From a checkpoint of a small image flow-matching model.
Model: 32-pixel images, norm groupnorm.
Data: trained on single printed letters, digits and signs in grey, bent and noisy, 395000 training examples.
Rows from block 8, named by matrix and row number. Each number is 500 + 25 x the weight over its row's rms, rounded and kept within 0 to 999. All counts start at 0. Numbers have three digits each. After the name is the row's rms in percent of the matrix's.
# emb: conditioning projection (model.decb.0.0.emb.weight, 128x192), inputs 0-191
emb.7 084:485477490518449505528485472505537569466551504519473480525477527501487544526490502494525474541549549505495472494463491534503474506476526508494469508478502495514517503478495495458495538530495510533474530467525469508518511537518469516521519492476539513518492545548505466464497487483505519519478493498523492527466556539504522526490525496517517505523467500485506471474472479456525548519511465506497500477476491489454537521530483486513479500499474509481529556539551483492528556502480468488493525495543482518515468531481539471488494503488500480512543491508485482494506510472467490491
emb.8 115:532519486476515500481481488488493516515446525501501474492521497541519488503521482497491465529508503519501487531469502475487524466467493503481517531486509491529478516535531483535512469507527496510509455484459513455492514505515558506447500524531489496477527464521488512466512522543482467504478514486527546520500550533514493517519472528483506505502500533492518447561520523499462494508491492501481536550530481548497521538528489544545488515496440471524478483508534498535501466518482527515516498498471496455507515504468464525530524456542526492531525481536468511509544486493501538476
emb.9 091:503478556515518481480501549505473449521483483524468488536501492490450543436504483496473517477502500508496498520503502502515504492503511492515505488482475544539516457466451516507512492493511488475529530472514507510494479510522473496515520460515495492506508469482465501470489495466536501507515496518469472470502450497501491493463521477483457459524443430440524502497489516516469555479480522522514502464485507461498498474496490518466503480442511506507501494538492444483489506457540483535497472502493526491475531497472486494532539510460481486511448513493496533543525503506472514526
emb.10 090:503489515462483494488487545447545482504516523497542539508529561500537464495481486501496460471497517492513525519520532529518510470540519521513512500511540507464533507510498532494501488518501493507490477533493539525491503475485536502477496512514509469508417489518486505483523493507487514520460499503492509523501485513527481527544426496493490487496512505528513514500510539533545502535531476538463505517515506523552521546487523494541507517515482509481462531524538526546521506507458520505483519501528461554513516478513511511536518500520536543449538506496527501513500494500524510445
emb.11 081:481505483490535465526527483533486531497486492523505472513525478457504496505518489486513523518532525446514504514476467485464474519482524509504498480491497483556495489535511511475481465500481463492489534532511479486516524491547468498496492531513463481481559551475528475514481456523527536524477470461534554481543526503506548437495507500500513525494511498504507483501480516465421509479454468503503491518531478523510493467493480523484516475501519483546461476478466530502488529537488498454489518475545500468502460521480475500523508482532497499495538482520516505515483491478466531487
emb.12 083:487473530508533482470516511492494513526474473488504473500492465466482498489491491504453484473499497473459473475508478486489486482534520497525451462482476541531512476453501495484471464452502475454475528478552453506490482488455444479535508462500498507485501466497491488526466495499479460524525488493459482472504463478515492515493530483503479479510521478480538507498479493509515513467446517512493469468512464504504500461504471515471485494503520524527473484505472470461522510502509492514522488496433490473467483472449459523485543504450486510462450505473465496496443506518507471504
emb.13 120:507473518516528474500519519541470488569459526500496500487486490511500487453498511510481504499462486512435483485460469498448500490520510463501508466507457515474458483498494512525485482480488474440511475504530487455501498514462530444525489516514498465482512491459488514559505515474537517439551480497491504476496509522505519467485529475468479495511515507476498495503493507510525529472517516490497468502529472459501497491497450549489514482504523502500503476496472510495485480490538504522515471549453500488522536489515470504465488454460442486466495455489493473478533518502465486492
emb.14 096:511493461510519524501502493498478465526494495474478500493514467500516497554490482470477519522460454531494512470499509485472510501452485458473519487525450505496449500511494473475438505452451491458496469454507514503492492487481506490512509501437494489499488509474557468479538495461458502473522500490523521473489487523473483469522530530535467468503534531521474485503494504479502484486481479499487529483458466494491459525505462560512520508473494467531448462489491500503467483504524506468502456484461522483509495505538511483502480479531487489513475460512514471483496513452479447497
emb.15 078:437499462497462516508502499527510476488486454481511510496504527451514538537527522532531479498488520476483491483498519481499534503486491505485505509456519488515527501476480480474506548502550523514453541455514495464495491541463453505509510455497507518463486499470504446471484476503494497491487523502502468523447497468500489513519505474464500505509483500468545538457430491491512460488461511503497469490502525490450490474495505490457495521556502489499522526497468525494514519519491521454509495477482474500471510515474500463511507526518516521532496509426476464517487544521478528508
emb.16 082:503452513522511555476514496471499574486461432534492480514493477509476513487499493495527481517496517519495479450484499508530482476486496513492494489536451525540472555506486486485499485487483575516476493505515542488518508523516500546518496539510537557501532475502478459482538503532510487520501473478518492447496485476489518487504507520486502515515478472470488491494469500496511524534498545536534497496525462495492513525475508487447492503506516502538482486504516464501535484500509483514522514461469498479507502492480490472452547492477553448465508512473477509545539518514497529490
emb.17 088:503506476522532516515462530479513490508501513471516482530504473508510477499514502492504507468524502467501473490509494506515521547523500525520444486478538503505517545503504478508502539505500499494492534530460530440513477477484484461478460488491493570528521524500448480501492475519556527567490484529471508490501470524518523483496487504553489503511551461532525505489517486529508508487498556526483496498541545515505538460526503479475480519492442490513476499547476490505475527510498526460523476514509473521469471531466475519520525535477512494534536531482490519491506482559510494488
emb.18 089:478487477481492515510522447534462501514524493457524497509486502509507493545499514470495479500498512541493477563465469480501535496474504475507516499507489554509491445525505511552526509468491450464547468526481523478482515453463454448497516538549479499474498511499462522505475456497484472511509500488517481490532535540539526492546498488475495506493428498494458482478494526511541517460473465484458535531514474515482480471507524515503465490511511489487480504482480510502478504480503498509484482493529535502482472514508531498523509471489484503511517475499540494477570477502506472494
emb.19 090:525455483516520530529523509464447484471496518498514469506498535472491547494477532480544511512488465459497521489502469528503470517503509518482499509514469545554508523507475510474495468493436520480480494487496500478492510491483516506510530490478487494506515477529490506443491511458512502514491493518503541444520485537487518498480527505542483466477481493542539477556536496475516498509487504506544513483525526478547502510530495478475503455526457515535489540504530477499545534502525495537494503533508509535478479485512531510499536531506457514561476503526530498499529523547519474530
emb.20 103:496479480487498482439512463515505522515481527496414487530528480463488505500504484511464522491517514494498536471517533497505492477504512515519541497489457509508490501512533533515498534479504424514490505499464470469488506498491517477475490508458503492509494534485512501546541475491479524476491507503509526503504501494502498470512482487528493488547524488475537530497562498506520505516526506473464535504479463471509482517525487556512504515455546450529471489509500530530480518533489514480455488489474552481534439513490460512506479502543486530486491496517499471528501525457528540458
emb.21 083:488509497488483423522502504477549524484516490490543514511495478499496502482508453470537530525504514490489483495490498520498505483504533478514478479515573551506521498478492466484507494505495494540476477459484425435534515507525510472506505476528474513474483521491537465453454491513491446492496494517527478536458500542504498555503488496507476535465482502482487510471504486494495479476495495499566515482507509534479489522521479485509445554544464522480518508504505485464510503534503525539528472506501527542502498502448503482497521497538490540495518483503468481482504489495498515505
emb.22 084:476535482513503492469458504534554522528465513492478522467557535474449463477495492538502484551481468458495501521537489478493505489516473486541479510503525497483544473447474470504536531529507513532510486447472481517485478526532492513481467484447497472479488512459546515476468526519522498490511479495510490525511457471523519508519500481493573499552509520554488481490492520472506507482487475479464496492488547497451565501534471507511509501506503509495481502519501519515506506462502489509504497517488500469507564485485495506471547497508484502499472490492486469515488515503534494516
emb.23 089:490511552479466514492508537541476475503463536524494540482500514519507511504531489499495483517480515522447511490499540507518556501488491515462533471492535531496478478489485519517538492497528539500489477561511531460479551542475550470506518506535520479511462498525491549511479512515479475521484500524475492502550537479485480462504489531524488495492555488472465526450506498513529523488554533496494524501542479492516485489466460529509481526459485466510515460510523517525521498517525540455479478528484475480493508545506497506552503508526528483500498513518516472518517530495504498480
emb.24 112:533495445483491477525489553494505477517450495506485499463547495481457490485520518530492480503477476493486516472504515526488492466521517493463549522498505454470486523516531510507495472527483528496448498514493501455474512495513530536497457514466546481493518537471546489532543546495486467424499557495520548518480494456440473484547503480478494463508520547540465484495499498512484475513490485509506523527497481487493493549474460555489523498499512487539500493499510528512486526497480497520506496503453481470489514492504477524474464484504511493470485482517491491489506507492522533489
emb.25 096:482499515537473525500454460523508480525504487490506486470472528485505540530485517468525476479517447507460466441475514538494492490445473487495459534442498477485490512494501469522446534467480503505531507484520470457500501563528490506533501471535498488462450464488519456496498486470520556502534512513475448471497513512514456547484531499467494485517519502465519518511493493487486536517521539472494469508469486476477487505506497513483493471513519534480554480485527504530504520502521496523485501492483518521496518462505519520528493501488522494505496493460490545520469511459477489494
emb.26 135:475526509482473518499482508496514524474546452529506496548512490552546496505495503494532527486549511483568498542502537464507503507475499499472484498473523501488541476517472487480449532533511517496502507476499514594518538498515445511516515491521531520516469502534490516485493461480503513516489500521483454510482488484538538548504485536521513536496499496480522500508479527471439496493500547490514473517487522517533513477492552466523482470483529496471503528511481502490522498528473513483484556502548516531512508486520539495515475510496500487526506512494554541480482484480504489498
emb.27 091:503502494531513507520506522515528509519475522490484459503472490497499510504530487471472508515487486486446494417458488528458436528483497490523494496516497498536475513487515508478493503503479474505534512483522505400517477503502482499514484500505517472486551457495507525483552506529522502510518488470522531452515517537493528501477555496490477494509536514491531483596484479502510504489453511446492497504496514498502506514507469486454509492529493534539547533460468549493503486482512468526508490498466523505508494511484503521465514481498478513489517464517495481466484506531481490520
emb.28 103:529484517476529461489517507471456429533494502504477471473484494470483467485482494573454526496464527504527525521501497459478517453558492504514537516504485477489499458484531519510533456489539474518490509512457483528482451444462537505477509505508452468476542516473509516556492532491482507515501517472510516536491459465496475486478464471471496457468509507508490511518467517524499510492510456532501474469530494505497501494504501522496518507482507467527459508515457468477473461476514511499509519535486461463511502493489469504516498499500503516512513491479475485495468509499504527535
emb.29 078:506537548494492489501497509487545503511530498485504513483484500581553477547501523494508485474499510542446504533483488522520475503497471513509492498497489518494477510478515511469478465519507504492524520518530505508495496510524456509545534479493538510557476458526491523490509528520504509486513503488489475515494554505433465508481508510448472495465512520496537476485536500529509510511482478493524477488456476464461518510454486539520504479497487541489542490493511470485507480468508498482526472475497470454494514471475480498465521527472532460489506519468469512496460440452461499479
emb.30 094:508470502516509455491509462497497521516533511511521540524464522496504539467503497477477513465502492490470489502450459492514503539496490487493488477533524475470497514500447499493554473495528524502533538486545473550484488487479501516548516486530452500511464514510469457481502482510489515484512472495446475496459508486523496488469523478501536540534465495469442523475499486490518511518500499490483498451464541493533500442494501454505526514469503533449489463496495498466508460499500476505502513506528480537513527506528533448490487486449490480483485503529491495507473521533450477522
emb.31 117:528537500493499498504506499522480459482538502495541508485503498513507498508507489505489473521487525551575532561487493494483533502484532479494512495504489453490471491520507503508485493497524475481489480510534526649514473488516533498531506537465486498500529491528501504504505492499463484489481507471500495549518505522500474485518497493493515543467466503524488496484482499499494450503540427548491502529482475522497461515473545482546534509507474508484510510463516479489469502488487468476472509480569479495513480519533501510510479478510492510467509493511499489494510491486502499486
emb.32 104:527471484486527491493513525455489454549479501489522494436501541536497450518465522495501503498477475483497519449491512512489456482519479477518532508517530476463482521546496520475517491477520513499513534541464498446490481487473529528468500508529478470475466474486539508516532539557460496516511491494537484490476495494485474513500466506541509448476509533533484500509486517486493515541487471513517516518522513498544486527473513522472494503546465476476484489485446506535471497506507501500498528499467464516483514460493487539500468477508565517510505486457533537482504479483507499525
emb.33 082:507516514487505498480520502513459516462497539526482551571511481485463528479533492488507462512487524491502465530497511542526542508487529529524531455461476512528503506490486526499471509506499468484470538516497499525482513517478497448498518441439509548497520502522439538506477460483497484507475470524503520488537497515505484486500484532523476521479501464494538554469513488524526482485504499492526529514487510475512491507520467498510527442461556504526525486510511500463488536507496482499472532483508530525532503516475511540533486533488463560482498503503532501503505498521493527472
emb.34 109:505482503504475477515436497495519518482518458535490450511508520492480502482500521525513485495527527468477523508519521473529476548511521484487458514510510544520505481448494492514537488500529497481507500454544477477508501493531471531535506498527502521507508523515496503509489507488530510514514498500435458472514443474535501535475540509506511543524462489468532493527497468492511511488504524492499469514478536508482520509487507439529493490510464565463505494513485474442526489512498494529534520489477472484414490480456523453484528492472479514507471502505455507501487514511531489535
emb.35 150:485525487462506498460478515527476480514470543492534552459510497474507501505512502506497492504461480521522507523497523495494538498508514513508537490499502444485494533546495504506489506485473514508481489495462522517469506498469524489453504507477510481496509476461522501528524528499483493487465528521560553536542501497494472459534448509495528476493525549545489515470531517506529460519510476489490544520498483522504486546505479570468537538501506445528491503499490517581469513510464532486475481485490490501551494517513481507503479488557495500480484490497533504510522487506508524453
emb.36 078:477519502521488545503537460443532493504541476466514466448517489503517459517475484516515518518519474524480494491483516482475482468494471474522464545506512537474480467533542504486537494470493518497516490518510512470504491529507520526516464533526508503489503520490528510526537492507477459591508467448496475521514524500511521547514498461427521464530536533482490486490525520540492526530534511494508509477515484520473515497518516504506500482516474513452491490483539514496510477512508525536537504471510518480525510473480520524517545478496555496536511495506487479540508488509485488533
emb.37 097:488491480471526474477498504556496495511492450516501492550466487534535511500538509538464501500554539546555499530476496454486505495494547484496460506479512496494534471486472490515503511510519514500455448486501470551471507448524471513492514502537507467470484463531507472503502509443477512494494464491492464469497514460520514489502487488471472511522475490464524466515467497521448509465519518495502452482524524525520508480530538510515503500502491505497514513518470489495547490466453488442536507516516458539457532493497477499529518484464510496508482471511514495511500490477509479477
emb.38 106:489489548505474493505505494494502482476531490518497515533465512465505494480489528499521531471521518496537534517521474515506504533528483491498496491519503490482490489490480506437520513521526487518553528532536498565514503486488523475533537512467476488523495483533472519519483487515525535522496532512468455521543471518504488513466508505511479532470507482522496543450483497513523494477492485529497499474477503462480476470469540438513534512487513525438513479489543485464457532493513474495444503511526509540499449512557505486500475530531485488474530536529516485460510457478519521496
emb.39 073:504492498509499498520502494452534499473516490483523482553516516521523539513516474509517533529511507469540531503515528481513496490447503526480504517434484494527492519477471515491532525519488532535511508426523517551507493470521494522527497482485516506539462510526506496451509515494512508444490505471468517497449502525450522500526516495494531541520480461478531483537524482477496502535475495541502513492469512481479518559487504478500452455474452509513472507518540478473572507498526522558523508487518533537534530511485490499500496510489522481530506503495476493499486520486482512512
emb.40 107:496457508531506476544487518484505522462540490497523475513520543489494499496493480451498505469504476461490510532483494473489458515500500454496458485501496512496529476487468518488477501511486473464533478489570473571555522491532494481563511511535482528471470553532458484460469455514488461502504477475505477516517492490558522513506519508522537535485485478517506514521477492472488485464512537514485493462507507508485489456481513463528491482503476526476482500455498490463516483512482486502473526513540502505463508495499534470514484459519483497512477486504513529488474532496472446484
emb.41 088:502518517493496518515519505530489496457513479538488483503479481532524550493539540509474507493524542492481487503447474516495491512496526536479502472448510511580530512494503535531508494514527528505481532516517528525500577483481472512502512502534536516503573499511469490481492484474527519523464487509481516458523517459540547529499505508488469515504485480480499525522471532514474522491481521522496441501550489515489536458516486479468464494487507467548510519483482502471540519489495487481514519510541499485520529531488515526482527506446490467507523487506499508528514511549475506505
emb.42 073:479521528550507517543500469515514520465499505500510514472500501545462498450469508509513515523491473514436473470512443533498514494498489520458487506535480539502526497500535474500487486479490509517525523501526485437511484516513497485524466498470508455507540514497487516504483473503549548497495464482523507516524480493511497493484533522438543479511493490497475477489488464454530480506499499486511500486500483492449503468507480482452470521511528538514474507499521488528482515538531490538540463478480525438562495469476512483511500529506494490505514529517470508504497489555460498546
emb.43 093:517526456522506514497529483542532524534506463485453531485487458472524495501504444511500489457490543476536474460521518512507508480501492462518465548537497485488501535462520474500499509519480482502498482474467496451505546530512469506478502491480514534500482468475487457458492500479521479486525512546484475483445523543475476515496500450490441491528500478502503468518509502513487534469483475453497479508466502468530525464512475501535493552516569482485498489505522539494450502488540498490466490509473504508491499480536491500508504499467500475480526509473499481473488499474536524506
emb.44 084:507462495507507501500526493458486525457509511523533475493496507507497504534507522450530514464525509520528548543458491511498479530497470484482517500522515521470515488545536511566508457523538476504494498518509512575515480460513541509494499543543500492504515530521484502538498488528472510499461495464491515520466494465548460489524462510500544550458505492544488511490468509492487456506514492531489488538518466506516466502447540474523494490513474527501544516483499539477493494522487507507506511530550497514492534506511463482476492450530500486476521486518488520489523489538472474497
emb.45 145:519523492522519495463472520517483475529474549461453508510510498498450498495462495497502467537455462517471479467559505541507522456508475511503511481503478486469444471515516485494476513493477482466471484521505476450520465529494494452503462485462488498508482488471519498529523509485510481475520530508497509481453505545443511460503528467513482449512541531473470504471558476518528533501493493495494529506470497484509526532550466561526506480500507500522503499514505481529477450486525509505491471512436506488492476497491482516497500527476482511474508510473471497486502527487533491495
emb.46 097:485520511473445535493526461517507524514492521516499509470516481514545497510520463495492491515500471496487474484516500481529513467480507538506543533505501502502533530462475478515471507495481511515489508496472529441463517571466517542472513465498541494507535518444527494479505520515481504489486526543533489507492518508475496514485481538521530486496506524517488474547482543454462481507483511469514539493541480473531479505477479543481487499483494411520495487530499517548536517478480497472518487481473532456497479502541537497510481538525515521520490528497506475518501493457522523480
emb.47 065:499448544485516503525521522485476497470476491471482456514494432484567524526524525495458472500522520532504479496482477496520505537515487526503515459471492534545507467476504486496490467495515489524519516492489500494505450468537461460479481531522479531520471493527488542463453497507553476501474509531495516510516538528478518503471507500534452515494450473438498483510463502521501529497520498494509449518495499548493490479517509506499512495464531509528472529517515476493518493490518479491504479520525483454482508531497505535470534527484452488539469495498499484511465511497469481543
emb.48 109:462530497482482487484457501509491508547483535466495523473515533547533448545506472495497484513508494499474506526447504487460499474503515452528493526518501481468467519534497455468499517476484548510463505512526512507491488474466496518517528527539465467484463535492523492521483527529481480481527487460487472542486524541468485514509486501474474494486522516476464481481487532518503515509486494492487500497475458532498504484511449552534479539502480457491530468509514541506489471514472515442544499493493516509518508465486497502497476441517523490494518439492492480515503504451466522493
emb.49 104:530499505473508492469486514487495468537485514530473506462501492482501482502522507499484524511509484537493489504517519498530488507501506550488527504460493507526522490518543493510488467508469512486476473507453493474456500489521520499458445499504506494534516477475544556517537527507483503472495487528509527444545532491489505432525493510512490460501487536501483482496494502502518516502490445475504505541455469487475530505496465554478513484516470485544421496552495503554512532481510486483493439489489469477480514518470468511496466549490489468517476512497481491534539515522501539494
emb.50 107:464531492455481502473479481535489493528482490501489520454515518525487489466501532532472478504458532527516532521522510460486528495513478521486491475515491464500507522503508536541471468455535516487493494520431468423478511517502512511438469522501510469507498524465476500573513460497527522428487522503478511512507485495506497485502445494491508499503490503479486511474482510534484510488519499485571474499511493502520477488481487525480486532488528486498491500545476497529511483513473502474550506521478489472474486490517452547530468489489507494480507501519463507515539486508526551490
emb.51 106:507506540492504520490483483476505504463497489503528515511476487490469502480511510495535514503476530537533493488563523519583482511493488536506499514516530507496493520498535538512505475545485463504477478477461467478519450539501490505466477533472545578528526485511513509479489494487501474497463538512515517504490533514520417497525465490513497521478486515503504494488508487500514455496520482508539496507501539474460464510485518458483532492511513516506515501471473508479436532512487469519490484514494515521497511503485500520499475562534496499531494569474504540469496481522547497497
emb.52 078:537444532513520496547493487485496463545448516508510472415504485471547481514491530503514503498498463501490483473487447495505457505534497507511478483512491498474502486528529523471451472495462487487498495482510496515553478496470518501501488531497456459534473496485530522519477537547529514500511502500516509482517479507497485539476501465481488479471501509507471511503511469469516505503521506438504474496504479494466470496469476554487515480567512488522539539491488521506479509480530504545503474498511463446499528486507480524499497510466482502469474500462474467503449527485478473503
emb.53 094:510515495487543480499467520457495491502467487488495488531521498481488509538500534518507505525527447515504498501558521497499547496532501498478498486500521501474510469542516461468447481505474478537494479497463490457499509514551502474472479463484538535471531527514494488504483520492483511504483493541519526522478465517459509494539481557537540465472525505500473537451531436513505486503519519477506487526517445509542490501508492513489531492513528518484497501511533483508527488514488555494475504496483503491514474506491496493546497519516504476517566520474506511520530444490542464453
emb.54 095:508493493517522455500497530519526484488502483492494511555497461499488509489511525518471465520496542503556496522502486534485487507506488509502505492505465516515499480449497500513490526515494489491485508482524501641497485487529496455530513466488511527499520524533512507502524479482510547497507505492468486484506468480517508509495508507509479508508505462483503481541530532512506493469521511517429474540487501486520500539501529476519511493466540536512542509492489481431516483493514470513477506519570528513473526524487468506479517512482463538478524477539516478480460496492496457511
emb.55 086:514541507508464533500507508553522484512532497503483525464505543499484545477471499465514504481480479511488499469526479511531488494506494528527504475492487505519532512497474541468484529515501506492548529517500500471537510549494490542503520469434551521556532470537504519460516467522511511523507499538488507507472465527508504519435509545547533520509544491483525551509504447469489541500529507499490535478504492490554477494506497501503525501498513505486527497492554495493489490496519485513458532494490481487473463479509571497523491536489509531493510532503488522476454512520515506504
emb.56 120:512489492541512479534542521511480550486545502499500492532451516488470533470498484524510525483536521491479489477485472538474496542462513476485476496530495503506472514474500471569528526474543489528525526482526465464532519488491470468532510481519487453487497503495434488515451450462513549464526471459488496501494489489514527513470533470482496535512452475469490514507491503489483513470481491514512493494486517475520503492529464473489469496498495512502553477466479480458513497503540467507498486511486526484503515516500478465459521477518478467502499489512495508472504538564486497541
emb.57 101:495465509531502483500492483487499499497522479493493458527458502518508462473479478512472554528518475485547514512455457463462456493487479486515490482515501520547499497493501482478511472476504493500503473471525514604503480487492472500532512497478468465479537462497499472451494531505516496516521447465514485486488469457503523501499510506505502495529484493507529456539490477472499480518496516503476478489495466510442508512500549490490468503492505516509461480460500475483499487494512475531489461478545512525499480468496514498448544480508478493553487456510498455473482522479463480541
emb.58 072:496449537513472496527507482513455448494460481511489461506517527444456499474473559516525503466476523511472490492494485508492545497510521484445552532497508494494518510485468512464538551563511472524521494524548486458518498491510550524539512489493526517467492539532500505500497511482522497485524514513497493497511494534475520495515527470472497497503482481518499480505495490520497519496507533456498487504519528494486537514540517477500501536503475532472513549518477481500510533501522522538507532546486500534493526511493522430537481463513512539521477462515502476466510533491499521520
emb.59 111:477507484498487512496518465505506517537525488521525555525537495514508510482504439478532491498496501493518531520474497512447493485479465465487487455516483477456469506504463460502505539529486494483489496478511497554458550525491513472513528520486468486472469497464503492478525515456466471477522496498525491481476536502472492500497493481455553514489489527519475487459527527448465499506469464538532533502478508489482453486463491552519502488546481475487467473518503518523488492509501550489503518488505507515541498460558479479507493453505515497465482466492485516511542465484481487482
emb.60 119:509511475474480497520494524484533548470530505515511501506524489494486477511512529492489514494554512503490507506487528485535512531521533537497490537424518507537547503512507515488497485530508551544483519520501499456527551495520504539483471532574516523530517487512457486497482493494500488537470487506475507497517538459525535493500490499526512529515495479468532481497460505530487516548502546510504481506513539530517551517507514474509516492505470502511498494494516462506548544492457518441532539483521485505503527518451535474496523518475540493500517510505525495530504514504493561464
emb.61 094:530525474502518509503526505512507515520505515516501484465483474504534523515553484489448459499463514473465492459476486539489453488500512504489512502500490479509489456459471529516505464449497521471487517480511542468518503483468503526497509476483473468544507484488531515486546536506538480515512529491504498490515491514488503539469521472501445504476535461495514515536467532491518499484503494479499526479550515500508492494481463540489470476475491484526481520484474536491468504456510487464520461505477485486457474521531488546466512510512479562487419503502496471493433524497486516504
emb.62 097:485454482502530495477536497518522496490475493493514463501502475502558551516484485479513489482513484458451507517497529454465512498496486463503487519553525523498489488488464458499516482502544465491510500499535537523507496489506518467529508470530483499458461524505515500495476502558469464550509523495532483543493476506515481504509512546497496477508498517532509511532462517510489442467496543542448494442559528529519495440491545482525463524460502513483475526525517515482496459500506475518503515516496528514537503494486510500521508488514477524519522492495525524515468488505490456514
emb.63 095:513503478511518555499530500475436484533504507467489480547492502501497501537465458490516488490448492463507487515512536497512525476469504487547520540491498523492477533513503531513568538477491511457525481536487537492469451484484484523479530508496530530451501468490499462492521486492459488528507512484509497492502510503524513478550466473480503480546505510548543505485561516516504511510469443541464542505478506476508520519518540510490519468469513498474485487465489516527507497518507533528475516465465496523533464492528519504506507477484531469483517498479530511493532491511539494510
emb.64 151:500512531480485489537497518497516531449540491536542514501478536530552519500535526484505530494527526474542490538473480507506477536500534518516482511502526481518518511496489522499499534525515509491545510499524520576531531511499497503514567518545513519533505519532470532449485487494538495518472503518491484493527510512542515533488491520525519551455452453497490514511473518495500481500532518509519500484506535518497524486485519440512486494508475518469531544510528506490516529489488491536468519521590490532538506511516539482486484515521500524497490504492534520479497495519482515483
emb.65 085:495522472477489479473537461481500502495497495481496510455529475486488502483537447503523509554487474484512485493526497487529499462510491542488569484462498455526501519511518500487502473518476501492497509504473506457475529509490527501463454487489501534508518492480506518514503494535463454499473557517515532531503495489501519498538484469486519510486498521470481497471503524474500486488510467502504547502474448523488493548495492530468458500468557466545470492463473513529524504493470546513453492459466502484541473535473478499542506514510509493487464526517487473551516512460514520455
emb.66 138:455526512496505483463526477520480458546472549491476554490531489511504498532476465498521472493450480499494485500549540489501555442507472482531521512478479488473492505515450465496504499481500466521480487512476465505499513527492495474483510496466494463481472470469502485508499513477489510488516507536514491536477491526452475486534493490499487456486545516501516503494528515512507513496453500481491537488507472468519486483518477565515473475489506462493483449529502513522462476498505537472482495495453535528490481489514510549553494513512494502488509514457511507531474471441537482459
emb.67 095:536476506513513479516503516492461491511462512527472463477468480524473511463493500466504509489486475479434481421473468497511492458519522508476486473484497524531508500503493490507501467489450492464504528499539497423507478484457502494519479456523468462484529482500521511518487489531533514470529463490487504474512528478508541475465541483498472492517475474508495480547506502485509539484459526463503449501513505494492524480486465495461502498480544523538510499507480488465520488492535470499520494526458498452469515497519486514456519491441480479510478497522481492481482540509468493531
emb.68 113:521449475543535490536470497492475535507497472479480469480495507467449479513462525502522526499531472464482515476490473496508471525509505487492465490553511555522536453499514485501482465508512488510527492517511435474474457496536482508524471517500462478530523521521531493506460485518513519488528451486475510492480503483514520504493546501489502486525469510481497499519497449510524532498493499480469463478522485500505490472495490454499537528543510567490495495499481502462520507524534458519505469516504524464480530481484492462461523490487478476517509489529493492469504492544485463572
emb.69 099:503470466538490542496545473501547570479493511481480448512478493465458489504482518487496497473530514456497505466483481502461541522492467491500502503500472519519448470509501533545526521478480472505511516538504489445532485494507463509504486487524520483471509536505472444509532470458506500509514538451508534497483464497520524518523525494470486500510515504488514514529493509530493480484465525531450479515536531500488510495507522504426519481510511519539487493478489519466440534531512530524518528520492520496516519508490471495478554478512496479509498478496469455522502534490498513496
emb.70 069:502492515504486498482506484565492531472523471531510456533466498526526540535509493502471445480530517489502488489418458505492495529453508500515468475493484516560482478498488502510484504507499502490466484487553535545502515495486465506543513509510514529511485481539504474499480506492468476521510452475480479445508552502513527524489517467482465516525506483499543491531485494516493501539504538503511473498541524530471502488537484493506467481506523493512560530508495455479520522496487464490580522516508499500503485502513490499490483467455481500521467469488504493517472511506451482507
emb.71 095:526503489507557516519511513469503452539434521489493484492506506478472523492471470481495542520490487514447473460468485527467507484497498463508522501514476494479484492540518495449482508474463496483523476504493469376510477476501541496500463504461492507483508502477511494531502490526501473464538520490520503502525515506468501495512523462493517437533495519494446477521525508494516506491512494460503494484488494477506493512498476541480498489501489512514504502493538502523506445507533508522505456505444511497512513477468489491495511456533523500529533469508491497464557517523480474506
emb.72 123:502532503486495522446512515527486471557472516512464550476536478494490509472526502492495486475463480503483494499492506492469519452464493488466556511506510474509495495511472478500478511469501498485508502490464537450491511523485504489468488444465530495475480483443488472527508513527499475491524502534503493487504508532470492473527475528497494474519524545498496526506497509489488523494469494479494509515519469461527479525502455583491493479491527432537489470488509531542473496461515490499494470492428534467502488514525488515562494481513478515476509466477488492497517535471497542483
emb.73 087:480501528551495512502442514443513481484532559552491517531491556486536491488460532451516523501498516530462505500478520513476491512492472457530470513521474487442463490497513551501528472511519471499533477493553482514505501528532504519541514479500549503483479532533504511506524480476500520510517469492488487521497497530539513489486510521518498526489504526523529509481502482473504510531533461520489531511454537465505491525494477476511516510519485528448526540481506463487449485512482504506500507504508505499526461525523559472493473441478500501468480470519475512512491496502498466501
emb.74 141:520528521469490510490501500513523479457513499507513520560471470472509477511544528483453510488503536493543495540510489518527516547514532555492511492473488504517478535517518509523536514514495504531468503556466533545544512478485509489466530522525476536513482484516467541476510518525520522541454537488500534482553489484536484488489441530509499527451501464511527516469519508519509471505529514507495524508491509504522531508534554467517498541493496488497510511495555497512501523505466519474476519505552481535484473529498522496526504532528489504506526544515524477519504471531521518491
emb.75 119:523495489459505459483500521485512510456468544481540476512523503503470488504521541526463496558510535539503524516516538510563495493501516562472498479472517511541546507478552522512486490519525513491475515506469488471505503474535515528460477511525511510536520498508495513487506488491472503486450506486501550534502503479500516508542466500532517491487496498445465493456510492532519464525525491497504504542481514558512509534525530497491511541483465503542483526488519460508523489474471515460503481525503479509488491530454492499497528547525486517500541553495513493533520495529515521470
emb.76 094:491512497508541507528482504498481495502503535465518506457522504509506467510443504531517509475495467547414533493478479480474505540512460459519454488525510494447475510501502469489498493512502519519474473502566500454458498488511501471556487535505467479492497497501511513566500525512497514489543484504490485489486512511447504510486543479470505471506518542524485500532476500507524477488493489489527475484502481501470499482495473484509519488523487497460529508496481489483520475471513501484539522477465455463458528465515472515457498461461529464492488475508546531480501488506469492548
emb.77 118:496496475505510526535506481515483493524542442499474471512508491509516517470505464557520487492520493504590524537494455522459468490507489461492495494524520501463501506492522463500507514493494528489493500469507510660463504483519493515517506536481479461490526487500520483525524530479497527479522494473528495474482503476485465483461492486472509525492505517548497454527498502494469497501465490511529494501508509500477504480484524494525514520516492498475462489516468521515499522510499484479545511494557479499496505482521491486490498459493529488521514467508494513457502508491488496525
emb.78 111:467493510498455477511453520494540509494531439507519511499499497537553478530526473498496470505511513522535493523511566483536465514490504508513472550499470498446503511477494520480509513511545513477491503477494531538511491521496493494498527516499518558514475528506529518450510502495518489532497519537472436537477468506509465521480464495498529535503494442523529523455493477463481488516550500545507512510453500516495506513455527456521507522496467499419510509510498519501504521515475504528500502486532494525505505481499520524503466525489518515496477522510507533511483448479521523489